{"crop_scale_min": 1, "encoder_norm": "layernorm", "encoder_kernel_size": 7, "decoder_block": "plain", "max_steps": 5600, "epochs": 3.7, "warmup_steps": 1120, "weight_decay": 0.5}
Rows from block 3 of the encoder, named by matrix and row number. Rows with one number belong to one neuron. Each number is 500 + 50 x the weight over the matrix's rms, rounded and kept within 0 to 999. All counts start at 0. Numbers have three digits each.
# gate: MLP gate (encoder.blocks.3.mlp.gate.weight, 96x48), inputs 0-47
# fc1: MLP up (encoder.blocks.3.mlp.fc1.weight, 96x48), inputs 0-47
# fc2: MLP down (encoder.blocks.3.mlp.fc2.weight, 48x96, transposed), outputs 0-47
gate.8:467362496627457573452491463554512565383524520573754488488481436427525576514474475501474504389455564566560586605336459495475427525557424514538507
fc1.8:541591588317520380567589622506500442547383473530346364613616518551482429460489503442514420569516447456461460420538543469471537414426658546563466
fc2.8:429471476519464608533566535451460503561561546428411565437489534587487482482508493499439611471621433295467434470517568457519553584406467493501471
gate.9:477615430594467460540436554488484520438570469521582419414452587518494433415474488506488545545490401500523529426477498429603534613518386457501486
fc1.9:482434520597440557452577493403542503500512532510541503468499565557587434503442468525449514495503396465495449531495460454457508552546445437604465
fc2.9:572323629494509497455609398442555484479456446472477478582552394463512486517554511603507428474510543463464485632557473567464427439528664646460484
gate.10:493462457488469529506513546582492518484533594490496503553478475447523475583485570564475518525479556451527484514489476499577437515434520549555462
fc1.10:510495539534523516519528469455471470506500488519513558453590516543545490486493548527492484462572498530482499507525463481497535543495487469534512
fc2.10:554502473489513538459474526522435541461507508452494500484459485433503469544521544558486446535506563445477420543540400511541440484469493548553388
gate.11:524446497471450513518459518503471481556426501540511467522457419488515506545459574440459527400453549427465478499490551541499503431483565524550493
fc1.11:501579476581509526394442451384447510468449521597495432530446518572364553506501479409489578465485467478369471614591535576433502532557430465612459
fc2.11:467531451563548492474484496452456564483448571548495447476488504493492498512551524533526519484474484502452494539565500557441520455512517507546451
gate.12:597498518450444456477535525482494480604500511582535610521454504540595481505491517480460500561499476530433531514536443539367508524510553495427552
fc1.12:442467526567567557547484472504522530444510482452517424522577487477387543500553498503578481480518535483570499486471580515637511471516483477558504
fc2.12:519494479436489463510495478518463496531493510514496541477475490503515501544503519510491468530511511499462485519509463478405528483498518494425481
gate.13:475473551543494536521487485481558501457487541501480560606478520521518529553508461443490511569495478538524450523435492487513549494446544541527501
fc1.13:504445528402499447467542390470469417544436519476570529408469604538483533481613579417560487409489519483478455477563409512406532446582495468587582
fc2.13:559570480580491545511481537514529463580583432528444537486484460416475451434323349576460541538573546577552532577481558406508547480428577419497437
gate.14:593550489501574539459512423534477446456558561506476550455556599551643501491521399420676521506513461455446463447567611581529559447481449562516463
fc1.14:512464470461452445579473493449531469571509484561462488439496553498484596527480594504487437567490536598442582542475407496474496517515622414450489
fc2.14:472511436500532467528557365562511472534498565540425548359546545554555573449512425483596493399430462522386553488470579514457546475469513601487433
gate.15:564429501405528533491482530503447431564518527425468391494603459550448503511513489621487495468528509443454504521407573463521406536565513478572467
fc1.15:510535518539457509540564497485596538527522515483465470502445515478544483537465540459498474546491479536507482504507493500493486467495545568519540
fc2.15:465524451568536430540491490499527597497446501567514536509442575468523447510506558406541493479437490577544452491598440487505589424471444441459466
gate.16:473527356509533559510459528507424479553487485475561529414523487501588485581423596511504513552527369402518617493537539494427542532465575559442462
fc1.16:461488557534554588522519483421466449500500514556543467450499449600445463493448436398373612445339405518384549600580482543508425513508416557552497
fc2.16:414452595537488517554579490477491528548506552483464532364509438645470496455547456525433584451385360553402539532543535526530476454451492477485543
gate.17:673360576385378472580453541598553484504639493396470558462379504470598504556547486500602462554515510511506454376517483633417573503454604475524529
fc1.17:492534675549572366601545526483596476449582485515542450551579493448419483502586488531576413496568500480561483380405469483525520583363437512494499
fc2.17:346541497580489476448613512520486434496467616434504508494640503546538460592566444508514442450548439440465498626523478403461562520514445475435421
gate.18:474476525486479454437523476533486497503530450507502478444487501543484563509489538476511472485490466523477518505404497503419540478490433535439481
fc1.18:487529534548485509564529470455520541486428529515466465510547486503501466463517397462435526450459499458492531464546518454587463439514499500459511
fc2.18:430495499473518500437492473578475465556596438527507489454472536520472525483481539513508458502462528522514474499438490499412545502502460547521508
gate.19:488543445513579617430532447525481498441517530474466516616460470473624510530469489554579544544399498525541483451430455511509489496486372467517537
fc1.19:510479490471589460435426535532542454532560578424474491393651525544500527508513482550557569479546509510589552457546501516503520502513475497503453
fc2.19:560554447457543538445501452499506426469428438538473430629432565399500379547413538478567533536441594500590458451467449519513504537515405419491527
gate.20:556564516457461449491427581543428492479449469498469475475534578523475507519469596525449461610548436465475450504546503523474575496452501533610476
fc1.20:516609444440429438533506556536517454471507503538502449493494551444469574462567564549532480616479539448469473523503488400403448468468556473535496
fc2.20:500511529516479468551545507494472444494473508501485479567472504475465534428553509450518450532477503510480494523410561522483440501552459474446512
gate.21:473525448561523527602461429480493498443547382471571511518485471444405419509476486427464531550431444465409528543545496490419480474511474593500555
fc1.21:525469489433476548460493514467533498450540521451470464422488444525537574497504484507522511502525528482495499497523477535495513548475404428509457
fc2.21:506433479464537473565438393429544554464572359524541526587465413461451555537476565595407538613527453480403534478545521508445506359554482572499565
gate.22:503513473494532500433568542541524540547419537562503570437518531567549479507529549548546462516567479490467508505438543469449424458524544458526463
fc1.22:508356487355538465642413460510431489493514464415562473475592478488466517591451513505500469503513500509537508465438540487563445546438523518475555
fc2.22:535471492425524419571488519499498580520479520485533541479549504548496473575508497436511457504498514501511573476454571527529410489515531490489523
gate.23:549472559447488432542494520387521454546531536475480423495517505532450438461479480520503531454445427545546465455413479409495527469557551551468465
fc1.23:402331444560508528524471608534505480536502553423506500478548481493498513590498579592536510467538510517605488420559458443568412460522545487570482
fc2.23:540592479490470443525537355535565480528497465626463497473556529521489527539423381546481500408496503542501552490397540537469619463499503557527509
gate.24:565445579565505564590494441447452554426535507536476513478592535598453573552441546467581496505476487466486467508502535531513537483571478427499528
fc1.24:509499445501515501513504490489478541494500522463463466442541498517526458492467560525518535482520514446519559494508551518535502503539516456514471
fc2.24:486433610509468519580472451414448536409527526480428487519577509556425591515417617482455553484460441368434464480459547519558495439547456518375556
gate.25:542525534485500491557501501567497531460499548505456362408527446496539525489408498469559549504487522407600511568473532489571532476503478493476492
fc1.25:501548526530464521514494503486499500496540466521505479583415478477486511506535442511518466482463524528458426512469496509440494495451535490502527
fc2.25:475490430511478492445514507417502592516509427551595591621481537542439473466594458520543418480452498617423544390500498474455464488486581526611481
gate.26:475486536496508501573493532487507439451510487462543528475500521459416456496530463501543494468456408503549433451450486504475526490494534548485484
fc1.26:477423465462499635534418424503513430561526624432475405569569539398661514508523519522575571428526467586535513475493541536446448387455449503630568
fc2.26:535513542524512391456597637430455677461551389495632607459497424656474524531507502432403356505505617444519449547536449415560471486525564463491368
gate.27:546513547450547540558474526436366467456562571543402364557461521528460536548458414503501471516475416544459533510558493431474526486563516486523406
fc1.27:417570459482513459480523491544561541529492484476467512415515479447523484482504592560501471449573586481559494489510561463603453486439511523439516
fc2.27:571543600460498517471501506438392513465514574521548425552484531471531521515529447448548405493508503560459567535530469514509554501522532507548482
gate.28:539529506477492457514503532488476518447498542482486532400434520510442444548481463536526529491447481512555491493515480497503499479540514478494433
fc1.28:438505537436512476489438500478468521529445470557470519490471426521368516550456511489514528447518461526510512553506476498459489451428508519412538
fc2.28:516475494453541430445487509468476555465454509486491526444466487484443457496480502500492446467484467539527479517528470513488462486458512481494445
gate.29:523505475521602516536580477513527548443492488490482504455495478526560482504438556478470452520546457522479518473512504505586515562523459559491458
fc1.29:492485517436474489492479508435461439529529530463502506491518492520445505522581529519508572512465555490493489529513549514475487444497542464546460
fc2.29:499491473495504509514516469536484536454491442493475507496516501480487463518453505489495431510450497510472497469478466461519482448519482472480493
gate.30:452492476469498492443488525528535452550516573481433448492564487487535522489524532545557480476554530505521480468521545541558491546495526435558485
fc1.30:498482495470484508491439545523468516495518520538519481510542482508487548487500569475537530518486507540530478489507452495504488476478471517492533
fc2.30:449489486471474475520460543532517460511469566491444474504515501456512516457532573529579489535503478552541527498548544538512492553499531479508533
gate.31:571592586470532467509556526432562416596486544501478484502529449542535388469530508450484541469487492430471527450453510419549441425549593437516512
fc1.31:474447501569489463526457457434488462498525486509569527477470532476494464453500469492533515475373487482542441464397479473452493499513528531503515
fc2.31:439443340480407427555494418458402487483461469514457529540536562437412635502439523618535464546469489485508404522546501457458536504506410567484513
gate.32:513485484515546578636392505502362429554572525531562409512493421485480567578428602501543498517410472496499493562352565432492487544431569525547540
fc1.32:477532539464560555560475561520473452485538462409556494523475476481462512498577444550472527480476443536574484458463498509633560557506493570476548
fc2.32:549469533425502536367587454457553621373484483487504541564521527544491470460562464567492540524534482491500552409582350479563508474537535550507509
gate.33:546578539530451502495525503523522500457521474543476397488430514451505491460443526441453459491513459510456523552511471444472572486577487535565443
fc1.33:462456493529494531465464512532450466492476509448532546481470594466545467533560469492508492526495510453521510493554483488480461453474519471567546
fc2.33:554593514504460532465529514513506514529580453542469449484517489449506555474429446485469448478555530528475479562480456506509494471551527536543488
gate.34:593459536613432546515553489545500473514514532518544583554533597535481492555532552525571526454589550542519452476527579540514580455621487442547534
fc1.34:506499458496553470519505507527501523509564489522549457384500467449454531507492629542568395488537503412502567468489502466534466534527460531491478
fc2.34:571505391552439520518494546517523384519501443557445595611495613429434476479352524474553522467506602513524458457489633394485567501659393458456514
gate.35:491504557485444460548484569527461526479491501562447537504500503494426527542534610515527480514549595514490583414460455520472462507403509458493502
fc1.35:499523486415466408548486519528457508535555610468388438572553461493579503451610566620488488497496629563489488359420532470603481453467531432404475
fc2.35:427562490502427474578543477581418549450473693433457475496545530554544556461698599567496499538454551565396459408467531510519423478485530502374515
gate.36:504450524510476486489517498472524441542501517532500525491478551512465475486532478485528492451549522428477437497453503556515473559523539441522487
fc1.36:541418523494517408428506526487491474554526442473529532480477580600389506561531550541524454534570436527470491491459588545517515537531539510452469
fc2.36:486598429495494536568502545519504491487485563502448454488491484384599503494457490468499513506481558505557515537530442448447474525519474479504489
gate.37:518493513489504513528538484539538511554494573541516480477441470506485484528472512485466499494487511492513471488530456516499537493565496557511525
fc1.37:502551458530551556509450461535454525393516455454497522550546538516518583533473462541574530506497489487500507537483546462489496529441485430494516
fc2.37:509490550468515531478513486543495491529497539514510460379515486532524464496599554463401459507581553487476491502488451560491507463545499526547512
gate.38:511425497538424404553409470491511459532587520492617476541481443501550540419538485475384521531454525535432451532483490555521535597527437480481538
fc1.38:447508544554500506452471454419416437515570496552600462537498419472449587523573508507550493414487568565504543414479592595515535521402415506417514
fc2.38:488516487477418402557485481490536524455559489463464537489516443482493570405521492515490492582509490492439414522520481482502431550564541551583566
gate.39:514479463487557471560549567575489461461444516521501480551501525528482487489508472509480471558480410471471528434475471469577499573496502501462466
fc1.39:466513462510504481470471457407490515491523470431485553438502511514462496496530477515587532437488478485533468518514535495469488466501424433497490
fc2.39:504460462486502494523526504515466459491450474500496465509458486471458470472497461477445449519491472450450525431460469441522460475480517490502455
gate.40:515493463537537485551521482525512516482507461507493466518523413505448573579481501477488567512451524548473494462507461577502570434496466489489511
fc1.40:454422417568517553524494387549470533498437494425515508501528392504461526603443505478480507529491520518466466545484482569464516475466490504595554
fc2.40:477447427537529452467476426475488515538460479457491454438517412491493458536424511488459445498471490478453490530484467510433471460466511519538455
gate.41:530526549545550467380460540539467436540603541455477534541507460495421476500527485479575509571427500591538457458466468571544541482474442547408513
fc1.41:464534396613448501639456389399489528436502394425562438497540564472538536472545472583455543411501555540444507517430638518503486511451488467501487
fc2.41:531426514499486469406481554499529542550661525486422550532527412515459561474432443413539534529578494467537482497541505515515507466536490509506519
gate.42:558536466363536524503480405542430639473504542484554499519487480433538513459542564489500511567494538578543525585444516518576527537460469502464543
fc1.42:572425539547506473547467502509481482502551569540552534539481467491465508526554536483515505486535581532463542464486488588517443459491483494476519
fc2.42:551516508469514536492525492534489571462523512465549463474492532474502454526595545491462512530475559559498501517475457497562480486511564540476456
gate.43:548514520577573530536538541524478524527560465512424474564495516565592532560438440551459571535494464550496485462469463520472528524539496508459461
fc1.43:560528552476462494464450485509542500510495548565513592428500551495549542486556569553500469518499523423478564519560486451415482456495461433498508
fc2.43:517515503485541588500549519556442474496630450530491486529445578488543540481479394503473561462555554481509440474467448460481439417464507485436463
gate.44:469539504501565478514540506509572459539513499520469479574432423496507490536461440445448443479451462512447409450494533479523478470459513577506514
fc1.44:422593505466548498440532593562539444392459548566533452537581502410388653541537487449476478511488542494548554579643478427461455472378529563607506
fc2.44:503507491553505560551477425582478544564589490523449553498497512595554476485538486494488568439540507460392364443421502527560518419557419564365498
gate.45:432443483382540544603649437389532437598470489457448450483410438476549602521477483477456550436501440478538532517523489515477493520459492465476543
fc1.45:472481397538609563457508467415550448554431482385491581517583579572447517553519471508490508479602396438485375529395635572562482522439608476484470
fc2.45:580625549574489578391346596604543537418360475473581380445545556467543274647534527543434343491496635551475431522487452547537494460472618524524383
gate.46:462548446409458572501507484510446545467434478556459396599585434530551458376468422453454534481399454534448471555497567404465483430558502474537480
fc1.46:454534472622536475451518499395519428533469419521573526480324462527481546590526462540544573371565606494504524377542549597421455510568509514448497
fc2.46:513458497503517524522581521521406578548526494429472489514557661509481467502482540494503490566500506471449462536531443415527513489421516517538502
gate.47:543519482540590505495489522504500542482567539484496511487527560551511515579445506535509523529513482568522519505477506492513519520538459520489544
fc1.47:510532495476449468501496505559521478485498507536562498516529489489505456461543560496460564484501480449451517527552520524507519509466452436577498
fc2.47:485462479485498484504534503525511501502582502521502501485528512516467487540417440438460485482545512510489450456469567402475536492487479466511538
gate.48:520579452522528424534532573431528499573503516633527370585497510548500657444490543553444533455480417446487482540447544560471584535447500496446391
fc1.48:466592579543527445522477581438504474472554456602501491485550462461403550424519491493534463488497469596532484439414352484464514529442473515400496
fc2.48:512481577509434533349474442517520529445573505452462588484537498534528340510459382452512436526527596543495524417477560493487456514530621525574585
gate.49:545559578435509460435506455452559491511561510498479472471449467515511408443524433492523481468473525470424443505527491497490472556480401516503508
fc1.49:475539516496508476398502450449505443486476491486397453546459446556491436453468471387456538495410559504406467437528471508463475503543386510481473
fc2.49:490444431485482488505445531481473492452492409471502487496490486396467502461422482481431417469550481471471457488457458437481443452504550479465436
gate.50:508537541520539492463479456478516519495492481463449502494488551537409499508476457528449512439505498555486441558504535525526472509495468458571549
fc1.50:495561575555559585555538564473560539476528546478510620530521565580439514608556565589498573463540557554555431544558547515575475567542590482614553
fc2.50:522476433477503502479519427556470446546494473516457416522499497475541541479465474471511487518479539476488558506511483461441538484498469527418503
gate.51:513472581365611502552503505563450459433635565504471497518409494522545415548464456496479529455447455527477458458508556437534504467565456484534421
fc1.51:466479421534496429489479518562491546482368430478527500428530493445492481441472564514522441545490462392507582545434461485484463527509455536511518
fc2.51:461455542438585490497527530493426543454625513524496544516445567534532521518483513488440545511491455533454528447512563404516491386502422459536441
gate.52:561589459462487550434516466407381587489409512495485494687501396523610401457439437456454573446380501498482488550587655463467501402486546568586494
fc1.52:485514592470527533570476452620514506461550545487595549484605446476485439463499408470452507583444430521480474562471334504533510579442375437498637
fc2.52:471547468425488562475334516445532445426414529436557477515531479478484513555431413459514590494611525431589537458502452525420501511685561555439490
gate.53:526421582548469475477535634539575485588541580597574438564566528520485581489557591586519494528519531584610527445452464493492521461569552528437513
fc1.53:510600479414571488387453522508481439537525533485497471452540481515506499508526522524483535487549479420492560459584487441461539503457451527493462
fc2.53:420353588542462484385464491503560494507492489543589374531508471510413491478541611627452489557465496524507539417487421599556497335554531533422485
gate.54:371565367390499604486392566586472343496581478525496440408519625494498495569455614612552543498548399491472445427593560458583564510447567514449402
fc1.54:454564361448577426432374641520440428579601490411541547464593540506406534494495559541512519538420372668568524507496433448439511520521587573335524
fc2.54:573446608555469450482529562593502486592491537459438540559506387525406492356513435475525506505541524523557543476387572501522510555426446490561518
gate.55:546483465521447485423511514478514522524496493480501483472533514501555553485446579511487435467579473507479483534489502516472474508492489509467513
fc1.55:433484534442482550572490535564518480422501511489485440506473474449447514518547400533517508470456482448524524507552473461591512464498500516501439
fc2.55:512490479522481488471509505479523525518504513480499516488527511514519494494499524495523459492487477511502492500510520508443507500501541492527518
gate.56:572480504433449502520610522521510529499487519547560429518543450532550503506421571504492524480524443520493536513462474506538501507504522517507534
fc1.56:553553498461487469494541530507494499511475534557461458517525500523549472474431531484536489444539470499486478503451475446502490531508500481507481
fc2.56:419472467536527483500403504507505509512487486502474558458459550447467475461533496529478459560497537530479481498537511480507501459478490517524417
gate.57:575476526470494589596522511522479479525549543502542495531488498451466488517531499544521478455506510513543488448479489507471441405515580481464568
fc1.57:487533470489485524514561507505516453520461535503512492500535532510513493504498491542488505460509487472507526483499481422507434511477541463569497
fc2.57:442467493510510467468460492472518503496477521513468548448494499520495521499492508512504516508487470492462514512538537470499528506516486516482488
gate.58:437640503652487479442423558472481586538468515539495537634473481453543550412498501422241467449523453549499555529532438537408536467486442527472580
fc1.58:508543470452441510485527559531509471478485541539526469435486491509530486545465548506472570522513499437478565497625492433531497502493497543518457
fc2.58:410678503583416498473347591545499662514519597490479512523472504484474499465473495409327455400495449484521547434446459572439571451531493431554541
gate.59:519585416578471592482554476509432533445487428492539617511496441472456494522528491540553477515465472465436513564480479587493468594452546474475558
fc1.59:467466565555546506567443489401459459498530525474527491494533549560482467508523436513476597448517520614556451487427503423448508453515551487468467
fc2.59:441428528406572519491479520549538511494551570536455432507458617517489560427489555408431598537544555467511440447509465395481519454540370470472505
gate.60:497608576321543600522410545454455545565575535552535476597522400537406498527493401552412577503470466528528504607480620449584553561426527570398503
fc1.60:537634560307490558539417530480488482514533646504442498546651427522531454436473498541351598518427520556500460549477444350577542524423476482480500
fc2.60:532427538400406570428455511451546494419565429497498549575497435465414540447382437497438528486622578450552491451539621512543477552534647542479599
gate.61:492540461423568551409457489525383446528520460530549505456532489539573546472526488432546529485522532533425524490496501464515430474474455451523534
fc1.61:471506439500428451361450540533463500486481497470493441539462389483512542487445554448442426450453440448446434452560457486573436448420404502557545
fc2.61:507522527519475531457442581579480574482566524451569401609505472580562531538563619421474420459493472470424423499555436470557437518462475548474561
gate.62:422562550397483490403521461571541470448461503513518540456529489510493465461490503486438557502511529483442501508514453464474504515497410433554467
fc1.62:447429485549513471498466543478447482499479476514567455522457514415457504415552471500499508511488503480535483522496489499472459501499488498476395
fc2.62:450437521560556457547470566437448517590417494533516524507425510443470561439518517582504494521509492508497492538560443505542397471497490549501367
gate.63:602533493505501506413470512519456478517499513561544492502465547497506518501496523492537504565510499483495522488454517488475460489440501512449530
fc1.63:530517488543430544454508537458441466462479542489563532449472511491486532522505508449501499548503476473488497534523525490460464484485528538478493
fc2.63:462509470472561493542507493480548517527505450510467508507524466490471513453484513515463535482519488535506519499520517530484529473568484479517519
gate.64:449416514485536540542359495542534400346578495381541437480583515532448575528552452494589641363653514558582479572574602390579524511607480435537472
fc1.64:511567424505525386541518446500449573585539444509667383473550428405494401474466598524524465442555505412550596533389606391479427513427483574463586
fc2.64:470498488458499415497469491372474447439499560431593420582527520437548664572443423564489545476525465499570571559543464398538542511523500547508524
gate.65:538469570442487439592561496529529529584515550477451430526462473485537412511483504518488491466458540487550539525493456486533531520568544545536513
fc1.65:458497509522518507533478530510476445512460454497541517544546499493479555498519500462460463456486465501495497506533506498510538470437531505480519
fc2.65:454525443535531522429446530477504460437456486511526538548548516474442516454476511506491515520499473492514487454524552476528531478458509500495494
gate.66:516478486484422497391494447483413623402530446509519529427466492498447554574364509622569457508576510582569461569450551588487558567465417567478470
fc1.66:427459494538431529489514555547476427435441396474523543479425505496407431471533450503512436508486402420437408464469464524447520535523511446494480
fc2.66:511465498559575465629501599537599450582406547498491533582439477474501437500526536364510535493439436518482496490508536488507484452474485419471482
gate.67:548541501583519559444496515518459372519559543497542500550516512445551420456496459492436538563511477452465500452576526570559515494590405579597514
fc1.67:477490547422483532493535492480529485505459478544522542449487534478429500489475451473493452573497477463518455532480511501474503472499557487465472
fc2.67:454493485488487431539545511510531672490472520459528491480514537630510537561541490419562451366427515498485492583487441411482484511444585468398426
gate.68:533546561437487447472510594484573522554522483520478467594543467604528523486503552542441485451550411477476518420419552462486538468495510451412487
fc1.68:488500558460485491523539565485540469496492530539501435537528503552538513462498489548502514429482461476508446477409503444514498492537519471519448
fc2.68:497527463567496506521540463449458450497452573498486495366479512377530429435500469510552428505410606526578464568507463532511480602483515559587442
gate.69:537531538569508453531470476546509457487491462553442500461472495514464528546473483464596474620479478492471532434528512530521584454499519509532484
fc1.69:496517476520423432545506486567477539428508495484527571485449473490493485571488560463568460603420442457493462452538505568556660452472536577484481
fc2.69:543473493524525419500537455510495579456507517512508553486536477519505477529506584523483480583465491493477490473544534566534565412544496536477472
gate.70:478545542482476537548526509506515500482468537604513537537523432493536558505465564543520527461558501560506536492500541494569533493440561508489512
fc1.70:547532435523484481504549558504492504473502571484524514477569577514551487537488532569580512475480425502569463408476515553558507470477520477530495
fc2.70:518549464452502491528569481496486528395403551525461514482552527489528496492523533600515473450465417553466530464491548553521479495493544474529485
gate.71:471584511444568472456531485437356513543482448451463533532606498443567413411453418435500521495388490507596560492513488538578524502419471531445558
fc1.71:463502444517499518502524471528568471500560482496492532501491483465543496521522617573540459464551549450461503388515533497509469493547440478486477
fc2.71:464536483506569528504569508477451429637550490542426523510569557424579471445434502468583474499441550534632522557559542522615528541372431427501475
gate.72:520471435551557446582453483648545492456624421362474435491457502448558427339615428446613455531355499483428473534597545503567500487656489526583503
fc1.72:417453531344614634465366427524468440465599522383497587540593462474491508491537450466359508467448534476506414522583444466493590567438458507613524
fc2.72:521575526505480460635450522543492507534413554534523485418501437577525537513583514453499516535573453529406531578444439482482395456536452461414438
gate.73:531495522468505569532515433586611559458561553532545533501464485454580531455531534534560476579390501483500502666443518449514556571586482483544497
fc1.73:424470461403510516454466433442499490510438495500449415512520466527483523472428495464464501487418446468481424485462517396468476488475512451539495
fc2.73:496543529500501506510493539513469476500499548488496540477515513527489461495570499466469498447577529455488475435521502523469485505451477451449530
gate.74:472562516462569543577531570535487537402475364479543493440512528493551588416545497521486459368516490450563501410470518545526494504514463481553487
fc1.74:506514535567403446474481503469542517424536477542489445597454482526570541457534523547487552469451584626404537525445457425590435503494382435549503
fc2.74:499551610512480566518510531468449398452385480498508465553477494482545498424604520519572466528496498503466561518463489479520470522495525538445451
gate.75:415491514486501528478431562617515455512550471452499504464470472515531450499512485520542509564479484477542538437519489488492574545515451503523509
fc1.75:570500503514483523440506499478574454488448557591446497452482538609505563498468487472523567536514542492441480515478490511478496509521544397476433
fc2.75:543507487498507532467503470470538483490417510571462474495514507488444517433468517524494528489504533493454424541457504562510483474477539482515450
gate.76:449490461572474536473519554524542508529542476445530504508513506468543438467479452469464472495403439491487582448557504488593445475538515535493561
fc1.76:453481445489416514569425563558485461494484492533456525490472524518574462513490531547472518531485511474400506451513477496493487510486508479503438
fc2.76:457528476530487585441426581514578541533557474501510540531502514532548454502483507516510509526485473537461630455553501480576482498531579499553479
gate.77:461546498456479412480521437545570468530431513544541510465511510465564528439501560425440524464524577460453513574572533486458448484474505424580524
fc1.77:540473416452540544558525489558492422460510542423531460443502484434423514570517512542482445578488453467508473468444485418534471513450474575496535
fc2.77:547492363474537478558553464533517391481544487500514517515558465430434547558506476530449488582505535546548481494465583483492525460516502515485525
gate.78:535496479427516494541437527467483447499483419446539490556519570574596529490555459520423551486431456508450494537474554439451518472485538480556482
fc1.78:458470568569430549459571508456479536501477574593435533458495485453433452581427539461580461523558542505547507474465503606561449473487494529472489
fc2.78:567509356468488465482496470484477542560544476472500570481575590519521524540544465528485535504506569492483457493530377425553576485440467502533442
gate.79:488558444395494429494479523469553577482442508561480486549484515538503515536448515454467449488570460505474411421590542525440552503444510491495480
fc1.79:536475475437451402456505495493567516470487518553522443547502486543543535450470486474490444493515496538503443450525506462427564508485565458473464
fc2.79:492457576551464521470567525469490464511532463498474514502476489501516510393543479572496491519452552495498520530442535466520431522489554555514465
gate.80:467531514580493459467481501500437500470510493494497527534543474484359491477554550514474513437518567534494533482535431531540496490470430405466561
fc1.80:541458482485442520460546508544568545494520577554577435561490493522631509528444536438572498605484414485540486511487545507528556533500491488507509
fc2.80:501494523456463509511519508499534504480527498530521455541491507462594514527436432481543465571538458479512476542507521507491482532541525549526529
gate.81:491487498565515594440573411424501541417434494484479449468467417507425533565472541468552520442541544455489503475534594515544411397511448462569488
fc1.81:480501553362493385460437609549609514534573518501445552532558540516534372396500495555474547491506415565487459506493412509510476531482475513514475
fc2.81:475548472422474468518420478500536457500496501568464555528552503438474574401428478542501472527460495536542423546457468568520516540525533537564533
gate.82:499513420409477468462508506411452483481502492533528504550509502450496531445515493485516476485509454504492509464471522485473485501495516400417461
fc1.82:472527485505504476508490485476526478492518506508523503499501476508486501510527575530540502488491525522486519470514500511533518504492487490512513
fc2.82:483524414426458450461515485366445460453472489478469519565484505400442493453450447456520460456503446481507464455487463442486473518477484427480465
gate.83:612565598585658527442496589516576498485533612541620483550529473609519655570602449489570550536637421449580449480427603555484583538351493570566473
fc1.83:421483515446427437531617441409485527574412413512376561583541532515602307456332559554419484434463493627443480566597399519538453505648426478555598
fc2.83:501565419515470525501427533597525608488575516522537449419437528483513567535573502477468434461470716585452645393463494462454471398559609525511366
gate.84:525504472516369391506505576475549529570552501673548435548366542516607464473428422569463430599518462530402436450551545535549523603448513579422415
fc1.84:534501519552500533474570469487492491484501473489511508541506506502485528479503516459488516477493533511486493532551530517498505471515504524528548
fc2.84:491487540464613578469498485488496509438427491394458514505543498541443482539518579436491564423421507491557592484485487509431522471544502469512535
gate.85:463530492545565494526555547480503469546507497475543452526462482540476490508554435453468488436533379392494487488516542494427553523500526573497470
fc1.85:399434518480481450500479428529487556589566509460405465549446500466533479502522489573494400542573644529494462502435522472588487600383464507456506
fc2.85:554560468448538562526482608443575530318448518511578508514580457447533470539516604512432505522381398525480511509550515568430475411616527422476484
gate.86:485500514577544544471475458539563543407511494493554540565563508469553602511530554527522489570575598561536484554446533522515528503438446547502496
fc1.86:514520518410438487551449582494492434557509501498508466461474534490435501530524503553502525437462455438534514470540443508537532509500578514472501
fc2.86:489458546540551500459493443507529545453484475524531518558501494479524477507503522491512474527521593500530436532456491484506517433494473535501455
gate.87:567508462485445517500538504508507484535472533535516466476543487517509497490510566442517536525485532431467548456546470532575464475505526481523517
fc1.87:520456528497486487505420506439469516562565491633545461457414539661597568573446471485557532571490504523463433446558497535439516627449460441524523
fc2.87:427457516491520481558512520463466482550518496627527457463460589617535558453438492439510572587510524495546434398521577453439480589453416407509604
gate.88:441510516526529482468448519504505507482600487482495529532524472496460468429512377507434509463391489569464481466599463548564485539553399540453509
fc1.88:557585527533464593538518565419531648558464507506457641540492544590493611590547515611394560644575517560511504611459428578385559636407533429508561
fc2.88:472487511557479481420556509531550416454497574508556427509539482432554434494515514515605448465518486535530604507549596533494513466583583518540467
gate.89:469432455500488490595515478459520508509443408573491472467340536518494586600475572535509544498535591547490626569528473470342492451636584472489414
fc1.89:502375499634546523435480430569516557364568539417609474578566448470645432445595438493608572391494577405547479439544502455404474486533290562654518
fc2.89:502418517514460480478535434452495587562606533550444562451471534546481505368514414537583571397528522425493594416516513483437513523486539677570442
gate.90:453431477557562571509514453522484492539521470504558579570509558470585531536542535499489491473534541520530508516503502521435509516519496550545528
fc1.90:427371481455501556459434456461461515463566505459579615474561556461528558512520443509508467477554521591525522511512563573472490513489491549508489
fc2.90:587552502538500489463538539534509477491454523497443401454493502458457419430458520476448481520465552467526450514489448490543480505454503426462462